config = dict(
    model='image classifier',
    dataset='made-up waving flags',
    train_examples=195000,
    image_size=24,
    crop_scale_min=1,
    horizontal_flip=False,
    targets=['layout'],
    num_classes=15,
    arch='vit',
    norm='layernorm',
    norm_position='pre',
    activation='reglu',
    mlp_ratio=2.67,
    head_dim=32,
    fused_qkv=False,
    bias='none',
    qk_norm=False,
    parallel_block=False,
    inner_norm=False,
    patch_size=[4, 4],
    conv_stem=False,
    layers=8,
    width=192,
    positions='learned',
    pooling='class_token',
    mixing='mixup',
    loss='cross_entropy',
    head_dropout=0.1,
    init='kaiming_normal',
    residual_init='scaled_by_depth',
    optimizer='normuon',
    muon_scale='match_rms_adamw',
    lr=0.0032,
    momentum=0.95,
    nesterov=True,
    orthogonalizer='newton_schulz_5',
    adamw_lr_other_params=0.0013,
    steps=40000,
    batch_size=128,
    epochs=26.3,
    lr_schedule='wsd',
    decay_fraction=0.2,
    final_lr_fraction=0,
    warmup_steps=800,
    weight_decay=0.08,
    adamw_weight_decay_other_params=0.05,
)
Rows from block 3, named by matrix and row number. Rows with one number belong to one attention dimension. Each number is 500 + 40 x the weight over its row's rms, rounded and kept within 0 to 999. All counts start at 0. Numbers have three digits each. After the name is the row's rms in percent of the matrix's.
# q: attention query (model.blocks.3.attn.q.weight, 192x192), inputs 96-191
# k: attention key (model.blocks.3.attn.k.weight, 192x192), inputs 96-191
q.117 100:496532510463474431499405457437472470520497530453526522472534555436526445400494510456471545513405487484527534499510515479488539577472474462561489515547506513505478505526486417431536451511587564510564478500525516457503483499470521559518543537545496494569479481531505574500474545546471558513
q.118 103:436446500480547485510442498496541542496515500479446445496591418503544454487520452509529553522489477580465465526462463527466460530488444514450498502457497549549537465528496465514474480494530493517550474513573491449514498443592543546436404530513466469552498475404475522502494508534472489499
q.119 098:490511412492475473519499545583475455534511544525565498510473525496527518549501442514542549416547472491423543585492552518533508547459519450534517492472525470512542460553587515452478519484481440534479467481492527481503564506465545530449495433524505501555472495540449454515526393473521515468
q.120 101:510484467404530433486468485521486456529521480576494527456495448454522482525474557510472437565472500461561472558455513574483518520541474529544430500455518526578462505477538517519530484515559494482441472565442515521467571537514484484438514534517462525524467536491500541505489479434545562513
q.121 097:547497558494576468450461467497506506538504508527456418520532546559565525514486509482489542476546470562507508459542522467493525433407466511523418385439536554509458516507431477490536409516522517461515508500501474527499460473491475594572486540468487478483502518514497518503479496562488528475
q.122 100:527525433508503492490483490483393499454480452445456574520501457526513541479543476460453491546456494503512535501510519499551553476510510420502544518465481499561499481510431434453538536526561486438528511553437507519524507474503423582484549548508475456478503491476536542516492493502512514428
q.123 099:480579521471552428478508473438472491486422486583453548525411508493479501533525491489439476535420475508476461528485385493529483521478605599512511527469383530476486452538513491462480513543566506501544493503482465492494491553441508545517579511483519428504459479549491586535524472583529539457
q.124 097:513495492446485510499501544509490482444498615538500520530510474535516523474507534435535507532504507434524525440515454522499475564454544498493433490476450442471536517513515501507462598499527560455475578502493403563474513503511504464491445406523598456541425489539538477536571409545476448547
q.125 101:432458434563473529494495544569578513493507499483492530515500468465517498474609469492498500504537579475476532491528447485506505497618542511510507500508540497447554541479463496501463498462490563511477494516513522477426575454515492505495447529458441497466490401481475483519451559454501479485
q.126 101:471430519500501584474514469480588451520568451521479540438474477520489471469477493515445409465433595562508472414551525541560566503544512489557483450505400538480475561547501555451392515460544495533490523471463474537558476505489508536546515488543514512462479469547484470433570486481520450499
q.127 094:550477448573507574507596534579481478480515415549580512424558435505558515550465404495531514577499529528531504468498449488528433502556462500426507442517491518484483560501504498546495531473441531423492491500477446445430529497509515514510515436516438537523533460544558442501464514462518496538
q.128 108:481523526528580568478480489459492415501523580476494484440501538562521527442544455582516463508486491482442453477469486370440508504479498481473490437550493477536483534532443482484468510454546495521502597546567410542430533532513467491476464573502544463484503525488535489494466534439511492434
q.129 101:464547548534568526487484477553532535501476459531402557463479538439532477426514479530498562410549493540509461537465476430496557486459487471447474499554481450478466450509426551530537454586562546459522579472536533478560515512541447459535511497419539514450486508474440440473435553434462564477
q.130 103:490492456574499592520474477427567493459484535527462534582545524482529466476536475476484423520519492473499509633503506563476561510469469448499524526440503500533459514476536541445603523506478564508438535476555576477463546465526488477494505500525529497473487476498529490474514503473464447456
q.131 096:547532486474508475516506458440525463442529448551506495488544476519491499437522486510538432454435454492538462530408533453500425577472522461534432510553517458487482466537517547509528435514469542476438501466488531512453435471480508509539569479481494499514469429576465522449483425562503455496
q.132 095:443494539475483501435427494481536420496504521481504464483512543491524514388513484471450494520512484451470499503511446476479439625446450514508470567465441477521513528446551531477462499495517498509529487484489506507579519555469474456532434499483599472515565527498508492458458473502509466509
q.133 100:527448537501496466466527543518519476473603536502484536495528576539471515525488581462547527549552573487547524527452512459494497574496483464536543513508551520498521460517419569464466443434537422500527452538461485492441431485513465505556587523467451491472523507493482508483536499463480504524
q.134 105:489465457507517527526493546464467538502518560466516598497488399424521437480509539433462447477492451550473460501561509548462550508565457527453489519517573516485481536503545522513491540505554557566473517497480513542440471480536542469488553445486502535461490488540515492531540504553472539543
q.135 098:455584493445558526487507525429451450507458450508466548514555576443536505470501470509528507520470525517465469483483530504537521568477568505497483464491508450476520429558515476514484511511559519460552494518559483442542470493520529421505546485531505496566503442546526521533454444474502461480
q.136 096:525496423451489508484465521506511498461504526464498489477501483538485485464560497542466497434541479531542472537507549462571519383483526459519412520525523474549423519509459516481540525562526507521518557479470453576564490510525497478498476517527500513476478519441531511534524524556493488469
q.137 103:476562412441441478475531497562539499479475491482521498526445512510440497508514535459534467512517473499508599497552502569489554539478459508494448526529554495475457569475533584460505516482553486460515454449532518541551553475500505408513495440491543440486507511428498515453603496443498554538
q.138 096:479500531534487457528485475478510528500465573524516531577566564511462518516443544519484571518514494476435564487475465516493437514460470495454465502514534406642469512507466463492436425509491417498469491523493540453518521548457499530535546509469496475556516480532444502472440540475535462555
q.139 110:541478490486464518445497554465554495464466471489522508574425455521496489520512525496480475534466465491568470495481604558484468509474497482555569543509524495464461464554525507575497561574517477568508474573418554556470438523551529520450563521481509475587503469435524565566570459453506468455
q.140 103:616593463519410551493522503532524419463499558481522461486501543430423515461502541503485476499524494458458536612536534481459433513480512558501449495486541532550460484490552454469529512495541523524421485485508539483465563514518452467434454568513520480523462483415461486538427571459544503514
q.141 094:493540430497543517455523561523473521505498468474431453516427489434507482563507521491531411470521464543484490419426548488513526526515463415462487426515568532500460550494569466492532531498499470442552519455520517521469462523578485514490534514529481545487500499472520545500519474518512521448
q.142 090:495480458536465487453504529570509481495504426589523456496544500508512537419445433461480460538527499499415461513500568497563522514436428543519560525482456509488438412454539468490470445474506519548504425578431539511531463501495520539524455517505502510486469546473549430487529523522495536507
q.143 098:469451479435441525513543414495511510515512560475496491510451512479479473441485555538537526486553456504471549545547482460552456477526481519512494473478526415569529431541562512469533441510539541479424492534516519451524553534460493425566457565485575505517558477485475479501540495532555599498
q.144 104:504548539510471506511501488522550421500509452543517541486469439463531514524391502500481454560396445533527529497471515471482505563520557510477432509473466542449448466466475483583600456525500485558521468507500490467404437489587555423507515513462552509444460497496485496553472540533508589501
q.145 102:500530495512499500494500509499548474480461478444512558541479501483413523439481413533516410527488535503481582585528508492484511469509401512500538501504531502472490475535519465434500531478607483477539534461497471494472452481508562467521549514550499471506475440477514478544511503420460454566
q.146 098:521580496549457464492489491434501550575498436530446492507507558534497541568579474506493489457489493544504560516570473543462495506520491442526476546480467487467504474477459523526514463538437486499461461558469499530524508499461475531486474449503489539474486465530542422499559528522512510433
q.147 105:495477512572476518465542521501495406469559522495514471494466530468461468502517493504503479436531521570507514513512511543589592448452531567446435479515443442535498477474474481497433514462497439585547492477429458477473559532501505455535566527406522478535562486449536476511482478485408465440
q.148 104:529524474499562515464384535448532488411473477446479535496502445498546488447432528489501473477497437486526510492554536509443566489549561527473523516473501519436472496535466529523561502501478490551494510511434593463499501494551526464393560508410524553513507477477475470493544486450444520437
q.149 102:573544514518480480587532482417467417534545571453492500507573524471478452508575442466538532500535515450459530496455439520462461572500510446473504495506526451539504517494466417506526523501491581492458490470515525495570527542510471527518470490505476428469470518555515457501400462534507471538
q.150 097:463467527509498464548532522488521482472482499519434493540570471493424551548473510505530503448494457537542460501514501506460553621455536505442472593517547462502475546521439505435390492490514521490535531455534443508495464512451518492431543492480481480421463424516436593473480505476579534544
q.151 097:555490427449552521524557506478465494538525473394477514541593496474497505495449506518500376500505505517495564518462549524493507516521495512431546423507544500560494499517519458495569473491528558440535515535542541420473586538506476493544467555446459483510489496503483452499533496545517444466
q.152 107:469554518474502459465440493487540518520497523498520540514460476532542466532472521471515515514497471441481529500501510508541573570581502491580525507487494481481520564483501539468508551483453462569498517520523536490496532475486506427488565413493516511498549521558569506434535484491506461517
q.153 096:427473456530515469455469471491527520507474466514437536516483446537491441483481505481457506488504561513459541560468517520512365479522450489508538541492506537526465462535561506485486493485508515514409492482494457436557459499438493512526486552563462496505475547568455505444531529491499522532
q.154 109:542508516503497526478538478520527495545442480581528556525454484517512477571569498545524560528492597383455490459477467547529482475492494474489440505486526483498566506548452513458530552480547549437523509520523489549435496471526530546417558495500483501499518478522473522495411512444453415490
q.155 102:443516500547500475456490520516489540553556512514522423536510516471523553453539447459501496542506478510494455489484463348494544518436499485469462551559495468512547483489454524476444477525473570497465489460588492468563455570502436451484483545475526525478543540464467570538538538526447485432
q.156 098:534477597453452551578564520540470480523537493545465459506559480464525453520478464516519538501619511508496532499487461432510466533421521512461494541506470452528476480499538495516591454478494471502444547460506488504514490430565473513470503501516520463433439513448531487480415488578493532519
q.157 105:459492453464497522495540499437457551432516467512480523551523524490468500488457547533500560514529532518508475463504541494533478466498530528471443483475510513494504502472498466563488465479481423505549426545501472470567600529514450506567554467479497513486538459444543549535512478475567525486
q.158 108:498547436471516525434574518508496531502504510438484496439556547502439517477526535441519537470496493484474487481551498482518536553500533490506555474536539525434449568486460453492476564455456472524465530539496498530535439474540438512479444445509487522472542495447525500497536457505570493471
q.159 098:475500577480579571477407522550496403502463435547552532481478467533535477510476493522535589527471533476486491463477545446440489458523496528498545468507539473474576534482522418483414449476564452483536474500572478531500513557422520559471573535481501488495500564496507449529537575509454510575
q.160 101:547531498517453519502474456473568465515486452435420468577488446485556556521596461490531505487528464574513420475458442513507485479521525488513525495554588571457548549515520533489530588577484474486486483485497479475512570470500515529483484491518553533443459510463529510543513510529467427497
q.161 113:509462512469500543470472523526541431548524514577474511567509557487545461442461569563504489531481520479493479501515548424594549451589520539384521490505489441538465544444516536478473530481526516513535469439560513527483543544491496575507524464557517513601472484564500551531512505517520493561
q.162 098:469501526531508510470504475530502430519511593527572514494487482534520432479466553493456517495458453537447583529548475543470512536476533498488501493442401463492501476466512508535476487535450438489511476606521521467505456518567516461457474472520463531471511533626433450476520502436437476496
q.163 105:447499524533501503551558506517474444585521595518528489467447495484504460516472465507431500473576474522422504469494492508551552548513544523568456463478453438518524489542500480460508526543507531515467527546606535548449439561483467528393473509551529506541524550440497524467545538407444478554
q.164 103:522457533478469468509493521417505506528500517482493525436521510488519423475554464488466484524516528515474570558553468447484499504495527545434489505458523495563593448546513592503528508487506554562515500552457508502546511514490548487524545466497527560450599462488538559507448523462446470498
q.165 109:465491475505523569435490510467484495510459441427479485546493497523505476538567474510510538537446512441556481503516429452514386387539490502495477561520531537482530551515532551421519509523578493475433589398473523491500524495549445463584560512481476514516520527454503449466482518565512443479
q.166 102:549525467530523585452493472496516526514461584445509499440456473507449517413541470552468587532529506493527489493510535501468503494550420444492536514472479507489463532502459516491491441553442488480520558541483462512456530526460538444506513520458474453482479528567470417518519543471453570533
q.167 094:543511484431489540538494542557497526520516440535543550472588454459547492503377457565510500520494515499472514512499548516524522541435475463551497539487456499531475491488476491528488484464502488489545587545559435509496482486566431463517425498453560478474493465523447486463510517536521520438
q.168 104:483499466483463428508477454491554556427495506513431510425515486508563452477500454477484482516550507531500493475448555457455472504512526506543499454464520547529556431534570536484505491452556540534499459536538530486516534487468471496521469436510551513500507577532572418545427504472551446412
q.169 087:530572505580508524556475535486494507511495515467530477545498509495490520494454585432475542462518397514541480516539458481507466521527507465602484508417465522468497519487510516504469549513530499451557571490492540509492496528489504478480520512524437526504492518488541464474499491536452489572
q.170 107:456509528461502453542485527517521492501483476484439559460465568442499520423508427471466448478542488533555492507544550583519480511541531472560517493439528511496502537496465434508452474483454496489516531460516513509433507466441543402541504530486523434423558512499485492498513507474441531545
q.171 101:483520436550491435543507536446536499526443472477526509522473542541501538474516555549461492368528568470449526458519513461494523414539502551457567520495457419456472521517533549483523451533497506483519524529458502531480540507506563553533479464460452540528454543505485509564501518555510495546
q.172 097:527467509553542616473453522462454529506488537496473520504455542487465489390531527505530510555504539460511536539423526549491527463518535492486430452516469524620431515508563489505564579516424511465483510591483456416577408498512529559503500504528521567491475472448478457476500487473495493491
q.173 098:512501529450457504506533487479494496512448510443464486549472490478502556474521530417525519533550517416473524499525485475511494417524484496506417495525523520507569593501501459478453488556574561506478553504508536540461510550521591510538486448488472460441483484466532406555472581475498486446
q.174 101:530491454445527596486503522535479474480506498489479471532558480564562512525514435490461494517436463514506466496419481585495464469556539509469593479521484447467481523467543506471601511515517443485546458442486451470508544539462483495510484504493492511558519534588561452375507478463493588491
q.175 103:512543548545519499525456436549538450427515526437510503422503524507538425535451462490496463495443493456516474554511545419558522531487479471556533437465511516461473523547544512503537551500459517566526550493475503505460508493486534510499503456456518468488497561526561449533499469533501496483
q.176 109:469524453536551582514479460478516492493528517565463479582533436470539499510506573537502481572423490484430437511482502471511513512552543560509405519536471495448503551462466530540483492574499527548471433505559484526437512500484504442534517511474456481530490450543505499452486535536413452480
q.177 095:470579499523458504476489496569478469534491398492518485521432550546436494531467483456474512501436495494557563471511469475517541560537556476466514475452522458531492480513477473476542417552454398488476508553462459547429529522503569497550489530543499509474426488509407462590553446462468493513
q.178 099:447504435531474481485522481469552515514546462485515480566435502523509520514507486437509489500583542477426519496506537523536481515616509445529494491500461447536443528540536514466486465560532485534516566489562483562463564444517503532502472494512491447619520440453517477514462495545484507478
q.179 096:524465515460490561549514531474444551553471485489502568503523505487507514471497520467503500616545519494430485566459478497483526490503489459444509566472533502547489578513434497575562525502474515455499534493435521505431492499537432540430458505486494514579532510547543499468513496541505528522
q.180 104:538514487525500473503515508440500465539529486477525491500561484439523455562522537483502439535521502489423556473492472490478464449527541495477520572517513493519515478500494549496424415537519486475515493508488521483530561524590581494462478425550490513486487471445530511529485439481478439495
q.181 105:490481528454468489487453490451466529486547466456496515543479567560493535487520508536448434482521455454561471556512549525498501573502526481507489471477478440447478476498440487546500499371413498451522535569568474554471459486574544440514448569468461544465538531483498464458472413553451532519
q.182 110:434506491477506486464513422538542469569508483444571480521458500484529465509481543461493540509513494524531550490483522540466419523451515554534504480522527488525519571511506438465470481463417474473489510520485582535469488534523472453471478487535503531503517501485438519537603513442444540482
k.117 100:543489433543521506534504534406540530577519514518505497509544436415506472536505487419489487465500467522484493480525559619506525526460460523485455535527558539476486484502550569498526544498550473537489500455582499442454542491489532539511514540532515509504491486494463444496527482506475503507
k.118 099:480492454539543495483487502492570540460497582476479490490508454489447507494580514455432439500513582513560527523534535484466521481444417449477462510365556474527509543539545484498458483520470578533477500437546579471559547437517521532488463415462553513488502540498494525471534470487441556519
k.119 103:489462505499480514498469478538476526551475429520487511452480511520461485574440534537482544490452465488516497519575481584548474558493514500515445474432516590525403537498506509542516534517484509505468474578499476490435526484483520513537490494475495498502498451535520379489432540460543563503
k.120 092:524517551516504531445557493463509520480536470527511523445580493491529537424499531492493543501453559513551495524470427432528484510457489454474498499559519497493491481437447381518470477444499442523492533555493591486517553485425475479444499479461563403503413529448461525522500592451515572461
k.121 108:588492489504448458541509495459533482546572612513522462498554478450520419542504518558532519472476457516521465534445482526502507424513502413453484490480462576481478491530502612509528432540556507465491526468466531513486521550508484513456511559527461505508453526482497520494438474541469434528
k.122 101:425510446438498424567496508478507484525488487540581519516494520507499517489509523506471367470506464523491488568437483488437484566465484573481474588551486497523549457484500437476560450475462474509504524457546434560541491471534597463473541533576505448463553518451512527506537409470529525497
k.123 093:536519480525563401470531485537496483536498425435514483491536516526478496451478481491515520527431510470527530480473515557459505511518559487518537560475478549512488480465421541516401435533526389493528556552544492519554513505500460495482557496533531545433524471425462525476504468513512473538
k.124 093:517459522468490469485624441586427507554516493554552562466506486557537513556463464518443493483509496491443539448537510471501497514482526576588491449469478502529424466463466571537515493504509500515459423485518476469444592528405572521553555518521518481484450489489482519535472532553447475504
k.125 103:497452496429576546500443536474526504407462563525466527521499510444509474460442486461457490505484445494470483496554511649532527548488535528526503529485470457479524573533441476504523479454511539508488491502485483496482485464518525464570484513440523530523614530488493451480443458526544477571
k.126 102:504563514466497494541514432450462475489488541483536511528357444459492535491483557574499474458483479485474476415495493489545511499562607564522550462530569564505500570516475495453502507430525474479450523457505478546499459475552491533487515542447528450467441474515544487516438486554537512464
k.127 092:498526488478437577509485522460487519558541472530507492528476502468514525500446548542516568545530599529482503465488467447491523466521432474584489421486483415537562513486515420523473444517466507445570446452478448539483554466474505462534465499484500477578513472539493453473522528527473530461
k.128 110:520404568460413575491530449464523493520551515464563473450503497534528449460464450554508559539513519479496543550511520522463551485468449554463441489515472452446594564480524531493531503527463538498460454551532497517471490545412502558487480552476541554486437515507472495455437525486526512462
k.129 103:474511501501500586431438457501454431451525561539507533530503447523546508472457387489474540470485412516481471529475542424493529472512521563569531523542468513493527502467552537510525465476445429490598506437427477417470450490460548511533479513557510503550541512461516547423502540520504528480
k.130 100:543517490490517570504524518541535425524509510535464516451504571436515573539458503565499540420458475591470503521506494527493548536464481514484484513510569475499531544458517453467441505480518512494464575496491422500499534498556530468487556473527492474525541521540449491461517457450473590576
k.131 088:504494461472496476488509486412408625521530538582482512475534490490527547466472511510511486439526458431525488503514534467412524479517482562454469434544487519483579541467508532574486480494500485491500570487470524412488512487480466554508494547479551511512563478472446470496496535488468485533
k.132 098:421517451558459560436470468539492498521501497496461563509485544452559471490433436494487542515546516544490529514478497481472471610537460530462462573519490482494549449485548504411529459498524490532535455455487503479508490533461525457501491631553568459512523520493517483612446474462469531476
k.133 108:518499545499449499457498511485506523486472452442456497518530412502491494516534467534524521490550521538546496522483563561561473496483456479413551487510482442469486508521516529513531517444530495480512442515525493527478499503469451522442577599532450570544518538513574481579486526493467520386
k.134 100:487503530483515450502497548482474554445504527553444492478554500494538545562503514471476477522467433436480546535465370487537490548541500478559552523502497495501522506518511466551559470554576473446481475542463519470543456525581431524481396410497516414517540444493447447487557496512469510610
k.135 098:495532536517440472490533523468468513540482508458431523542517582449458558444528537448554481572507493493560517495511489494495469477477505539511507413531476487433380492462483544595519536544465565517389467496500549580542528566493543524596500459538441467504501501543510531494493508482470530532
k.136 109:476447512516482507517517499521551477450507601486568499450528428538613528482510494522496545475516482442501453522441448528509548487488526566495505526460475543506470525488460507527469476469453533461543551454537489476528482466542455550454473462489601522468514524460407540486474496631538454549
k.137 114:516524483496494484493516516486486500495454461542532551479539528480452453613488573486506523537433517533500545486487554487561470483439534518533531472495475443428484475524561436511539573427518504576478529480516441509534474513536489560432563504452485449549483510497521536605424540499468515433
k.138 107:533563531503543557429515482555463483486527470446437497514494567511525554456498486493487499494571557567501458500450547496458487461544412487526514532473544498596512452455447499506487486535492522459530497548473524507558485451480443526452513587574506522517453426465506511479457465489525469406
k.139 126:491514548528472447505488598475509521506473460507525506568533563532510492568516516478509440469500484495482426468520386552469540531471533457433551566488455485475393522509505490517503528514537536476500560450505516507530553539515472510551465457518450472468508472486464462534574462518512446540
k.140 097:482468506471522503418513485585418482537496499495581482457509502419546495503535482525468562531457472489517539441443482474480490504492486574463454449485517426519533500471487514454529483469544513498476507486523459474509570429498621501466530524527539544541475471464491425481435476466425503544
k.141 096:514504512458423507478476586481516532489449456462513473449461568537477499492443454437473510456468523479490459501580551504552519463465448575467539522535389484485561480593531447460432461475532508543518523516601507479508517490476465445504506480472457609543558427490573526498473477532530553496
k.142 090:500532450526519514528499445502487506411459504518516478513497515447433439497544473527459505498536495552542444510444471495472546522516492513552502517540459433482511453538550496477525514509562464466526466524453473437497503534519447506524537430480530486533438493472581442524468575523422470582
k.143 098:552431543542517525552540443526463524529499524501572499557464510494476452484474537454470464515520481503509542461502502492472491460524501553476491510461514525531602464423462532521518450561450501471523425558496461505494496467531402469511474531562606449511475458504435572518468509492587471499
k.144 101:493500492502571494496549538471465547481517486530476523558532477481453483552554476507555522521458441477569545341594517488517488517496405481432469501482461494475532475513521537463507473554521456449505602438497512462456442471495505431521434526508440442484461569473466530509500458512507465496
k.145 112:565514516503492521446517491482461470566459464383481465521478495529457488530521509484463499521529555513498512453477566539545572479519455486493496508563428416502480568488505447490520569524526494574494445542533540554535561503437499526408615495492515558549477524470539519558422500458570517503
k.146 091:475608501499498479521408535425490457493476541502437472450406502562505482490482517558542493524486544439437513481413542499450558562547527447484546489491493490424471520521530493470486538603517438502451518547531457516511495599458544492505524469528481456504520502485532490495567582518489487466
k.147 107:501501502456578517510573497465527504470398530530523487475571464400487531498518472465483453416493431425478557454482373535539500565453554485544542483419550540503477549507479522452489502506494515456465538544559527453532507532505501420499436465515535471478503518523482522499532461547469532547
k.148 119:476487470555495489516492545485514509502515498546537450503499488478459545601484467545493487416434445532501495521512478504471500517506477520513520465483476543499452490501487464523516481472556494563528557459550493507443533513529413473495496446484519473519552421491515506543510500448510469555
k.149 098:524390450457454534525502425515452439488546491499488510475528518481500491451507501391454543559533493560444529478526479482472506501519529483529437542520509473592509550472569490445531496511485502497559524474452559575459513504464481493528535544518464560491506517522483445450534465457499551458
k.150 094:489530480510513463480554477480557474494482454525462542495472551538544480546571503487543533524451540495502425523445599519529516439484472516529533479480439474520476517510517548513467546450507463530569497496457401452500480523484435515470537517422488598517508513535552534496475563510532518397
k.151 100:518513512524486581509474497559485487410492489500506419501466482451520476528546570503503494492514527546524541537411524555541424473561438544463497471537495432506595509532520482450470551484488497446549542552453402555504516509544533527466526408444559533587497457542499457533451538469501580507
k.152 117:493539464515488463470457566536520553468545468515480523496517511477371501543522515515522455557494510446471525477532456549495462539565464490477512407456507539496438491515530465518593480519566506569502523528502558500491515540535456529493524444456476408469457481479521483487558510466532462435
k.153 100:470498499481507441520454463497530487486480517487426491547505471474532435517509497546535469553574557569483550556465562480516533462547486514531507468493524495518493463518522498447486500496519557558367476555492507483448494503499532582529579541458542497529464471492509457514478530405502461550
k.154 106:428487527489506477527529492551517433545457454544476539526555404477529545556471515538492476504464478500497528450471473502478447538483561476571469556503559501492500489475497543527501471493476511449515517498601509519525481493476556533490463479531525470450488509483419524470530504481470500499
k.155 103:487489510476631483523518474488474424488481538484584453467533489455626473441474408462471559534539526516522501507461473486479475477487505526523460570521481521493516528509523618537470517553450539457540443476484505416400569457430470471473483520460529574478502489424508498457502450517471492489
k.156 103:477434458483525536527492467543487484436515498509481455486464473481490434561502499444461469545464461539472569460515503475463485467526497441497440502480473459527600532431417560512555509459523524529515466475558590516492414488503512503441460542627478524512451503499448461462469462495520450431
k.157 108:423492545544494506517463594505568501538527473475541489460539453491445473469492532473488448516528510515490556502461430529494426539471529517500525489525454534462462501471499545459510448527483504463477490553534496505514442460522488468608436425554486483455444480514483516529514470493548449482
k.158 105:510523471479477503561542535487509519517499546487435505496470472546394498462485489520486501564460518517471518524485437509522496477452535522452481419445468453400489474504525497525524571490539529560510503493493564502522517564501452531567518401566446457470491491451536432450555514485481524431
k.159 103:533502475444498535445482486528428467568492461426550513514557526545482523448500495472485552576479515530516483511560450519449442521451499505485550489479457492543478506516501524540461457512469539522489454531511532547440480497490490471506455496449460567522495456477566532506454550559468431565
k.160 101:555490522374496478512497487493472519527487495428485514518536499542476470462499576551517476472474572475446493539513549536429514582556445573478484435518461493529495475520502428550464480489440541520440498529500493520480514511395536457548508424486499472532542488547474569574516588514509540477
k.161 112:475479477505462481568463447467505544474589533502545482524518547461442529496522472549490459404472493516510525487442456546478505512452479501519498439462521531479484475525422542481495538488412496449510526532516573526435457537509476515548475498505534478401451500478527467552454544585583590491
k.162 104:545510472497547464573480465555557500469517496413551438457470485521448454506519462478490515429461482463588569524470500467450515536464534582491497447489537513475555445470477537489467485496565485522530570491514462518512465489525524517488509513463470523469480464452440517426504475487471504488
k.163 097:526413480541544489473514485503526461416409469485521538453501513508544456540457462492580497509518491534502473520501568465464505472488491504516490480562470527527462512483596595529495563497466524489485584490541558495513519479476512585474483497532478531488482495569528496555522411576497502537
k.164 096:486542490489465538487508418472455465521501503482510529516552492589465512485470438486547441492419478470546524463488458459527517514577501475500407444532511385481477564568496493492527546493529507525479406476499488472549453470490468495482432476562535475491531482429525492531420464556510591487
k.165 103:514513497531532472489458576574473515526481509511459463433485493452395574436497530485512487517454505539550462512485499547481433547476461513546559465585507456509510484526501468491532489517474496517540462451464463483531525416534521470450515475548550493508495485464494540517498547481475469523
k.166 106:527525567449476533502557512452508504486496476481579454488443518576472514453474513482534462483481466541466569548504486475455563530492544409475563504575546493535549498500487566473546522458482536533435473500530462511472478521470453534503504443501533464521542576511520459425491483565455519499
k.167 091:493489541528514512547484605462452557468512535479470506528501493493568501568460458517487494472434463535521525461518441527528439485463535487531518511496585531541573449443518560532542526536538520568502508471450484496551576519495479460496497433468544506520525498545535466509482470476473497493
k.168 098:464429475553510501583521447524495514538467467514536442545518447569536560466499451443480523516501589523531516503589506565604537515548496495506502446475525520460420523482536498591509466484506549538496466436464477484421528517529528452528518492531433533539530505528552517538477487502425470470
k.169 084:592572504495514579417558517507521412499525526549459531478451501513511508505508549447504450513431433475495498480516566503481527508460468502518496457530552461450531502516488522416516485387452480490541497431518570479522508499407580468517510489494545430458539470460501440440515449503469497498
k.170 102:578487511468520513529551550451494486432489533544516459453418497503528465449512474479488514547499559509414493497522518506521547537522564413487498470556460514485540482527462431407458458542565517470530512563471526473567523583385503451471480474488409589500496481446488520567489538520505496578
k.171 095:495506508510451507487515523543454508521534518480444557517559429515461557440513485534494525499558473491490478491559508506468578495478536507539509515467460433539459543531494479468471470508415440460426503497487525537598465558505538573547544506417544473484521557523439403507523453480484558513
k.172 096:553531521473509483445478485450546519465447527472479475552485535594444493511454469510523467507455435488493466514479456418581470491549504495525541421584495524606535478470498551509511475437493532500506453507560451446505452456557466541552559540545437504486542478415459468517520523493506501504
k.173 098:524459476546472557453528578481457488529512460482439518435446499523529498485564553500475457554574537539502458463565515477591477485537504505463523478483485494426500506511539496488511461437511554496494432492534543432570522484552391506492525444558497522523497465542417536529548472496522549459
k.174 099:532479514500497459523523495524494450523531452535526498532515550463559526520512518435451470455500538492534466466550522523427449499481510556555535495583565477469461447486501597504523520488424461439481535463373536544458522448427533486473528470473486471532474495489546476511492513563475541487
k.175 103:514496478551534523461507483481447459540481478551511480558464469568465560552496461505510500482462512429492485430453596561484506507577577425536529485492441636511466548443541513461494524568509525465475514494510466554538512556426455479494555546548458548581541486577507444484471505497468491490
k.176 099:528507492515545532478465450533530510461494501483484466441538501509522535465516514527498510425588539499431480466506492535460418519517474525552546506454532482522524442585574524455474575592500482507467456517490497525416509507468527443450445507547548469516472462496455520557437440477515528518
k.177 092:537552490516496502469496540532511585501518546538489539438510517517479491542529549515522564542511473470443521446523514462506571503473510519502559400496506546448571494500476516473476493538478505445491517578531481459564500518425474541517535500489417534427519495499471462487465549507573456545
k.178 103:571524536480526523524521527508456494479511488575473570492533466555506460482483465477532494521505448567479505418531446566570441502539470475515474443534471490480500455468527538520542512528409472501451496555543557493454461502489485565496566511483502499466463443475480442503536480552496536439
k.179 093:477593474502455577514531574487469542517544486495448472444451470592564522488554536535515509525483497516497494480512475441511484552515485548464456567494464477544532536542509479482519526370489517544467508523473487460577425456571476509521459480464557539476478518440505506477553526553490536484
k.180 102:471493483532543462457508512512471528540537497526469424491523492488486514629470566490537488423500492542482471476489428484523484523467437539487506451499438471486522511598457487508459597534530471509569494487599486513458430473546517500545467465447480561531477474445521532498492417466444467507
k.181 102:497441515513414553520517514546537472471517537486487560482512483489509529579583438482569508526560493519568454490510518503521498544484525498530562463533565515550527481499497508567429430511548457549408564483454542385543486476475517451529480516530443478520522543447534473460435523528391431529
k.182 102:541464481433518515470475468555477506485486502490487496481413546512552502533557511463464539426558498495472441497603527481424494546449586590529506512449516626491495529457477454494427450511529508508451507568527519542503455458453487490454516556464565492480400466475485551508484430415517497501